{"downsampling_factor": 8, "encoder_channel_attention": "eca", "encoder_expansion": 6, "decoder_blocks_per_level": 2, "init": "torch_default", "momentum": 0.95, "l1_shrink": 0.003, "warmup_steps": 310}
Rows from block 15 of the encoder of a small image VAE, named by matrix and row number. Rows with one number belong to one channel. Each number is 500 + 50 x the weight over its row's rms, rounded and kept within 0 to 999. All counts start at 0. Numbers have three digits each.
After each channel's rows are labels from the 100 images, of 14976, where the channel reaches its highest value: "lies over" is the class under the peak; "patch colour" is the nearest of a few named colours to the mean colour under the peak. Only what is clearly more common there than usual is listed. The data: rosettes with rotational symmetry. In brackets: how many of the 100.
# convs0: expand pointwise conv (encoder.blocks.15.convs.0.weight, 1536x256x1x1), inputs 128-191
# convs2: project pointwise conv (encoder.blocks.15.convs.2.weight, 256x1536x1x1, transposed), outputs 128-191

convs0.541:546406541441505610524543467500513492469450505526595484431518560517484437455411610526511605552500568501412570494592431488563563473533596498395477536508503522533528461461451527472539423496485640
convs2.541:545554520501461552480452539548486535482437450496538480450572565509635501401502508509488564616413484601459492494518604487513448532615600484479342476547465505549472529541530428506570431510510490
lies over: rosette (73)
patch colour: black (37)

convs0.327:566512571516528503381464531468497423518492502337586478522534433465551568446524498485488397594443520527516491530534435489593504397460427506486587453449458470555456508541517572473454522497612516
convs2.327:485480482479425515492487489566500549542462466520531576493547499485562441387533524466628379529527581451410552409533468502386466500583573514478453417506556572512477474457532501431429591534523429
lies over: rosette (100)
patch colour: green (28)

convs0.709:469601514505478477505502473466503431486409430449473488484521528431436414510502489522607463625466426485430504518405492458492594501530488448544507610563486391505470485469531501488484494390533513
convs2.709:539595563496426530439483482492545477482497517420511534539483473537494480524554595458442562593449512527539495501433491454546496506516553471518483602450474467433505455517503552525467417366584502
lies over: rosette (83)
patch colour: black (38)

convs0.182:537501496433531526500499575532465551530532522501497576470519525456561525501412522499467460499511516479506500499519503502465492496523474450555477611588423496450499513447534279455321344498474521
convs2.182:531506607467504460647509568494495557441519543478460472478492493506533638531594494526450504493537518545431536451501473443461556456507482443495577516605506498457447489450461496517530451514504493
lies over: rosette (98)
patch colour: black (36)

convs0.127:474442561460581531380448457550584591544548579451491491494433468405448535459497492589488515528482505549384512563461371552498504507642481456512494532533465445444515603524434473500496545540486550
convs2.127:468486376564540474397527455506613396451574522470487533431461480488596468539471459436515536425481554524469660545436398429495471423526505493557477458468548423485499558492592488416457503513510494
lies over: backdrop (99)
patch colour: black (94)

convs0.710:499498511476428552450507533514520477395398496521540491421540519412487492582458432534620482510485426516567462432504499511519563502481520580479510444587496535462474506489493436447446413535536590
convs2.710:566473451494446494537502347643569496435463410515469417538499528469625494556418498445528496475501476503480484519473528538439545420555486565498458546504526507498477444550523499522495454463434498
lies over: rosette (74)
patch colour: black (35)

convs0.532:482547521507500519467498579562497578538472496468519507399496460499493517499501529498450505618319552436510578500530498400489591505537499529511457445518610457504499529483490483522496584648450585
convs2.532:549497419541522496503483445504428391526457581533412555396475504568540453534519487503503420442551491503501523493501437479590525495480528559493526499476484494480506498542511491486467446443495510
lies over: backdrop (100)
patch colour: black (93)

convs0.301:304503551502557397484483578539525501523492505536449438589501464507463489379495477512476500444580380468485460542488464523447475556573557536530538563470498441419422524529502468515546486559528518
convs2.301:447478517493471454425486499507624485541577501444464511545504514553570468516546551475534600528601468528520494483480522502558483573573509514546449571472410510461395455487387541556511465434523553
lies over: rosette (80)
patch colour: black (39)